{
  "translate": 0.06,
  "encoder_isotropic": true,
  "encoder_conv_stem": false,
  "encoder_width": 128,
  "loss": "mse",
  "latent_channels": 8,
  "decoder_activation": "silu",
  "decoder_upsampling": "nearest_conv",
  "codebook_size": 256,
  "optimizer": "adamw",
  "eps": 1e-10
}
Rows from block 2 of the decoder of a small image VQ-VAE, named by matrix and row number. Rows with one number belong to one channel. Each number is 128 + 32 x the weight over its row's rms, rounded and kept within 0 to 255. All counts start at 0. Numbers have three digits each.
Before each channel's rows are labels from the 100 images, of 14976, where the channel reaches its highest value: "strongest on" is what is common among them; "patch colour" is the nearest of a few named colours to the mean colour under the peak. Only what is clearly more common there than usual is listed. The data: drawn small creatures on textured ground. In brackets: how many of the 100.
# convs0: first 3x3 conv (decoder.decb.0.0.convs.0.weight, 256x256x3x3, each kernel summed), inputs 0-85
# convs1: second 3x3 conv (decoder.decb.0.0.convs.1.weight, 256x256x3x3, transposed, each kernel summed), outputs 0-85

strongest on: beetle (46)
patch colour: grey (54)
convs0.28:129153164141111083148142119124152103120134114138123135081072112109129078107049123146104174130056134114113082220133126094124094149130168050093123121089134198113122143127082159154142051149155081191138110000086113137146105129129102163111147116146096166128093118
convs1.28:165108132125129133115108127142119136145168128082132173147091127150113136163142095089202100160171110100078152142142177136132152178121112153087140047144181162151151157139173132140097121176092188063135092121096055135121131114102128167189165139185086103205136131

strongest on: crab (45); spider (28)
patch colour: grey (62)
convs0.161:128084085120141137048164127129097111128124133121168173114153144157020096132172176124100154096137130097111119141113123141141159109130109110107040048109165087141159052166129123146146123125138130144127150141063116105101156137153083140156168128035176137108131131
convs1.161:154120158129147105141073083116150105099214134130168189150073113107160124175061106120171124106079069091165098132120128125133169129156127150163154162142095145130137168062143172191140129148166100136136148116151149159137121099154182124118084105186106098217126171

strongest on: spider (68); white (41)
patch colour: brown (69)
convs0.178:130117142139120114106162158128152137126138175113162114121147087124114130149146182145105137151154158082141131164152167081121148101195114152172112119135110098000122162145125130124127166130160128130151095148136129133137112141105048084155168134125129136128102126
convs1.178:124171143164106117165112120202101145143105150123124089154089137102170165102134090105101169087097151135054113162133120149111067098128166126143177100080144117153153115071157108141119145105116126084143137145149153076102155132138197151106095166136163150150192142

strongest on: jellyfish (59)
patch colour: grey (56)
convs0.216:124134113142210109128155141126153044165127129109160123131113123160132172126092167103114092132176123169113132112111127069106101138129135165151163148132157074118133123137123138084152141125136110100130127130126108079112137099124087166171135112082140135128141135
convs1.216:189129113147142133122085137171068148124156141099093097108119170113112088101154106149163100167134110080071119109141128152094138100129145107087102111070159136138141170162131142150108130167129159121107094119108085144117113129152090123142169076124113128099113105

strongest on: spider (31)
patch colour: black (46)
convs0.20:119128149250168135093125162112108153139106132114132130123132162139119128169125032047153162129129136144118104087154135144114133157118165133132134143125123119186129131143110133149145155107106126108074104104107120151133106133136128051100114105112123118174242078
convs1.20:145139136076097144133145120145151112131156123151137089096067228128123148125126121065109118105129109119107131124083148215134159166183165118081102108154063100212120129078118131127121055135132189155150138097110173089141127161101129141144190106139128148111106142

strongest on: jellyfish (73)
patch colour: grey (66)
convs0.38:132087114138207097118124101133134087144132159120130134198127103067168102141111160125128066172145146161192095146119136110123107167151123178168142157163102130130188142171071113114081115055138092105120136120144159090090144159105108154152119133134112149083136158
convs1.38:171143072120122123148114147096093105097132153145141169105129130123116114111165098159121140130069106120054115126155111167136135106147177083071159094116053107136131136088139147132178110173089149174123075093073109140173124130117149064111130084154133143108128103

strongest on: large (56); crab (33); spider (25)
patch colour: grey (47)
convs0.101:127094157096141181098127139127148150117149109132139149139126109114135078111127137116137149134136129146055134117152122154115143078104117122134166207135069195146104111184189107133102126186139136120132068104111107078166106118029145144111146160118225133103110051
convs1.101:159147153115151095148133148094155151171181151160142053089161107127161180116128116153094098142145142117142168137144174107128182178122171150153144100128092169089136164158190100122142127149097061083082139154143178146106098188181163155103187162190059189167108172

strongest on: jellyfish (30); white (25)
patch colour: grey (57)
convs0.147:128151156143143085166129120144097099103188114136139130115105102150186097087118139129134121129142166201110126119156124078065083105106108201154172161157162184100128195164155148147132118144121077068150132128089072087166122154156163169176131152126168152212100056
convs1.147:138115096106165111174144156090168101170153142136125126134086167128105134122174136155148082182199110152164160146147140139171122189142133071098076093139093140162137179151180142141130049214111114100088102188172151157105206100134127142146144136151080151147116132

strongest on: large (65); beetle (51); crab (30)
patch colour: grey (69)
convs0.67:130134144080167125196120118134120075149133172119142132129141073128135128146116166175128109088112130132120146179128134201055128141110154152122116137072123088132158108119145139116092143106177139120147082116131135019091086106144082099137137133126124146132093122
convs1.67:146106099173128181082159137087115158151127147138074098078113136106092090125130143015119101153136142100123122110122163147118114110127093106116178112162165120124100153082123170099138102107114106086100134147108107145164084094135156118159119075108123159140115154

strongest on: jellyfish (51); dragonfly (32)
patch colour: grey (73)
convs0.117:116097111152133102088144088128100040177157150112105098145093122135065135126152127081131074151117153106109175148139138106126120063171141098136119129106117060099139101127097146064108120102109111157088148094089124097137113088077070151175122147138113163162140127
convs1.117:162138124118166148089059097152110107103170136111198151146133131119121090164059127085187227154093116130155135127105129141114149128153071160112184134188128106095140207126117137227150121146140120091155126140070062165105095138136168127097132116136113032156138141

strongest on: jellyfish (63); yellow (28); colour: white (25)
patch colour: black (49)
convs0.210:140150096132142099104120100140126137146096148127137106095094150136089163117148145135137149131105153118173154194188111118146082108138115179147167146162157128135161113117079134112177133209130143134129113124140125132141124115110106098175120122150114033112165111
convs1.210:076150120119113161175069101090154113085136136139162126166065142111120114087072077124084123122120065106060109146131152153115124068148194090130117085132085049206172107127098091104101100117150140081164155139080164108119092180047081154117115154130119170091154185

strongest on: beetle (77); large (52)
patch colour: black (56)
convs0.116:130134125111151139119156126135129112128137126123147147085166162090144087150120149113137085118130116094117128173053126132188141162135127153140000172145133081106114141133116143128117113137161133132121159121085112148153142028131101136134124155177140141139125169
convs1.116:118121122109137127121118094142134124116128113112163091145098132150074139107090095114149124159151100126104144133149170169095070026154150034065207057141113152201136121103114107108154114168155156071124081137135157143133117163124180133141133125066055099112132136

strongest on: crab (51); dragonfly (27)
patch colour: grey (50)
convs0.2:120052102152140086149123143128142120063136137105134138151125151109162134127156125148123107062145138109181124117156125193051119116147112151153058122128113137139153063073102116096181125164138142078112073144170158113149091143115079146185136114030161178125152131
convs1.2:127137097117118148123128127139078159142156150100101076101191127112116154111114102161145147147106109138069134119110125120108153108119192119121235185124149097096146175175069103152072172109105140147137153098071103132117140153120118135078097198141162112114130135

strongest on: snail (55)
patch colour: black (55)
convs0.124:130082129111163101156098119132078147162128142138151115162172137130165113117141118179153170117161123131098095164156138131182111170128166073107165136154142094136140061132162140158128118081124140107120090117081142105139131143125170130153098114140134076149126156
convs1.124:113123130130133169130133139139199127106160154111107108118093123115083157152125085117098105133110143131129164132100152123000124082126122112110111094145122070133105095074079136100145101148088124136108171117106164141141131160119095152161174137076142155114123135

strongest on: crab (52)
patch colour: grey (50)
convs0.224:131110083117147135204147123128090139167143136130114141147079158121126130113070089151116134106143172106136126106161127107063187128105109123121139046070081093106074113085146138131155165147070134130138167044121183156168059105157154144095138078139174129122089161
convs1.224:126141088115158083133107153141137134158150175138148187107087104195103125202132101168136131173111165142118156127120157122172137153131112176160131206162137182199106169155137209192116100169133109112135109135146120150123138143135153128146133162151096208151120167

strongest on: beetle (84)
patch colour: black (40)
convs0.213:126135155098100133141114132126126155071116123135117163137161143086164140140085171131174087179105164115029091129080129117045078155126139132170152168122144114137116059119055167138077130136155117044104119129111142140145121123137122182139113162147156152145120100
convs1.213:150128096135126143091155113120184144124120133117111078126105135127045172108147198063155107134143136187175132119061170098147128135148161089122075076171127104193108161149075143083130152107156206080118168141122121203099123189127104133128137157119089102128113165

strongest on: jellyfish (55); large (52)
patch colour: grey (55)
convs0.120:133137054116180112170108137131129128151104126128129094111082146126136116096170141131103061094161123167186164156139122122077136144135155180105136110160088108079088102159172089091140105157157121149176148155083121123125152195131120125132161137069138081127110121
convs1.120:113118156107135133143159115085160063111142146158141135130144140126124110136140106173141156175170156073175099131192110099239127171156133104158144162116094130143142114120137146139118168057185165157151126127211164114154126079075166124161070124228085120135137098

strongest on: snail (66)
patch colour: grey (47)
convs0.19:119121168144113158131144125122145049204128122107158144117144095091155198134164139061149114153154128080108160113162116156212106144122162169182072189133104121143136109154164118103142130160138169129114121124112137146164074129123048145143147095251150154118156087
convs1.19:084101128120164105119177138142124172129106145132077148139174138155082115138134131188133081158109147198101061129102132109027060058123108062117112191108143158064109136105125137130091179131131129112104145106133099145101161124184139163097112137132088127148123174

strongest on: spider (35); crab (33); beetle (26)
patch colour: grey (63)
convs0.104:130146166125137124116120073137125106086157129125156147130134167100103157151089141162121096139062068167109036145182137125071072162144216065101142138113123098098142042140180174120162157085150124132153106139161141038098149166099124103176101153157147078151145156
convs1.104:176105114128100117164176174129109174155086166133115081109148129079195160134191110135106091089154124116133075129139137131168141077141108162204108083103104128171167147132078109121085146140103169111106105190110133151111194081116094132123167134115070191095129164

strongest on: jellyfish (59); spider (40)
patch colour: grey (56)
convs0.25:128170159117145109143138145129141134082156123135136138120164108140091114127091146130097101164077121155120118111118132153132146183116100116131149034129126127123154072122120150135123130096127032094108133120138126087138143127151140146155143138115123127145108155
convs1.25:111092025130124177131130147143127148190148134118106138132074102107115135130177151146121105198131108137129078115101133142145139164159178061119191186165129132093142238109173153101072131139138117145106103142100147171158151088074101088156144134131158138131119160

strongest on: crab (68); spider (31)
patch colour: grey (54)
convs0.5:131088096148222137133110098137112144129088137121127127144141168139107146125149139129179076108149130148099188184128139069077098109126166117166098114123095188078085111134100132096110110194131174065153106091089104151117152099108115174142135126132102136102156059
convs1.5:114150149134094109141123144110078195097183144170147104146101091148136099109081140111134136145103062114126081134123151148094178106125145168169113142125127100193118144173106146118147137063138101113172112084095162093123101126203170129108098145129135085166148144

strongest on: fish (44); snail (36); black (32)
patch colour: black (51)
convs0.62:113168186113126115095101181111121121146139105177088129144081134152135138118141144050138117141117145133125127156140130136193114095143104135131070063047151133122142158135101135116122118069191119070186145113128117115103164148135089083135127118074122117160121146
convs1.62:176130095135161129115100132148137086098150124133133137158106143118136157099145065092118076159115122163201110159149176109103150168146159083158155189101101098088158116157141106127179115177104129191087128111121138147188107162118125059148174128127119124141115128

strongest on: fish (51); beetle (44)
patch colour: black (63)
convs0.130:119117133059054138161136124122147103078151133126156130138037129120101137151131136093116117138107112127088133056128137103133121118139141099119126150136109099010136125081102108130100107069144083096115132131130150092127109137126085156106129131136116148120011143
convs1.130:131116103165129101057146078170140144140107148124058097162155112110101173146123202137162132102150155151177106140141081098096087211123150140121134016070182128139099143131148152102144149162085174143082118124107104131113183136186169086139134146128129162154152080

strongest on: large (71); jellyfish (49)
patch colour: grey (49)
convs0.135:122145145121093125135117124143152058151127104131087122089084165143135107105129139086140091120120115046110124113040126111110185154112144200126184117150066116077109163120146107138111110191132113143137168124160171150088085111145090111181134132086130106105097151
convs1.135:083103140098151142134166120149126164105135118105130113167121148098093121121135105163113127166138135112079139128142134149124077157158178023136100070104164149156162146109113132087140113118116173051101105163079151099175151162150143131111177126157129131131133133

strongest on: large (57); beetle (33); dragonfly (27)
patch colour: pink (35)
convs0.241:125139074106136141133136141120089094213135130141122185144087106091128109138091132134136134166119110124077144153133121129026187155122105067120143110112087129097146102158141133070082130113112177128106077103165101012123144141036061134166130107089130163100113090
convs1.241:125099106135160123138150111079171153144150135136101070084119091138070132122113089093101058124119117157149180122112153122101087139130160112071108097145119134121140102100091140099131136138120088025113089166105158156132117178176171178118122141089116143116123146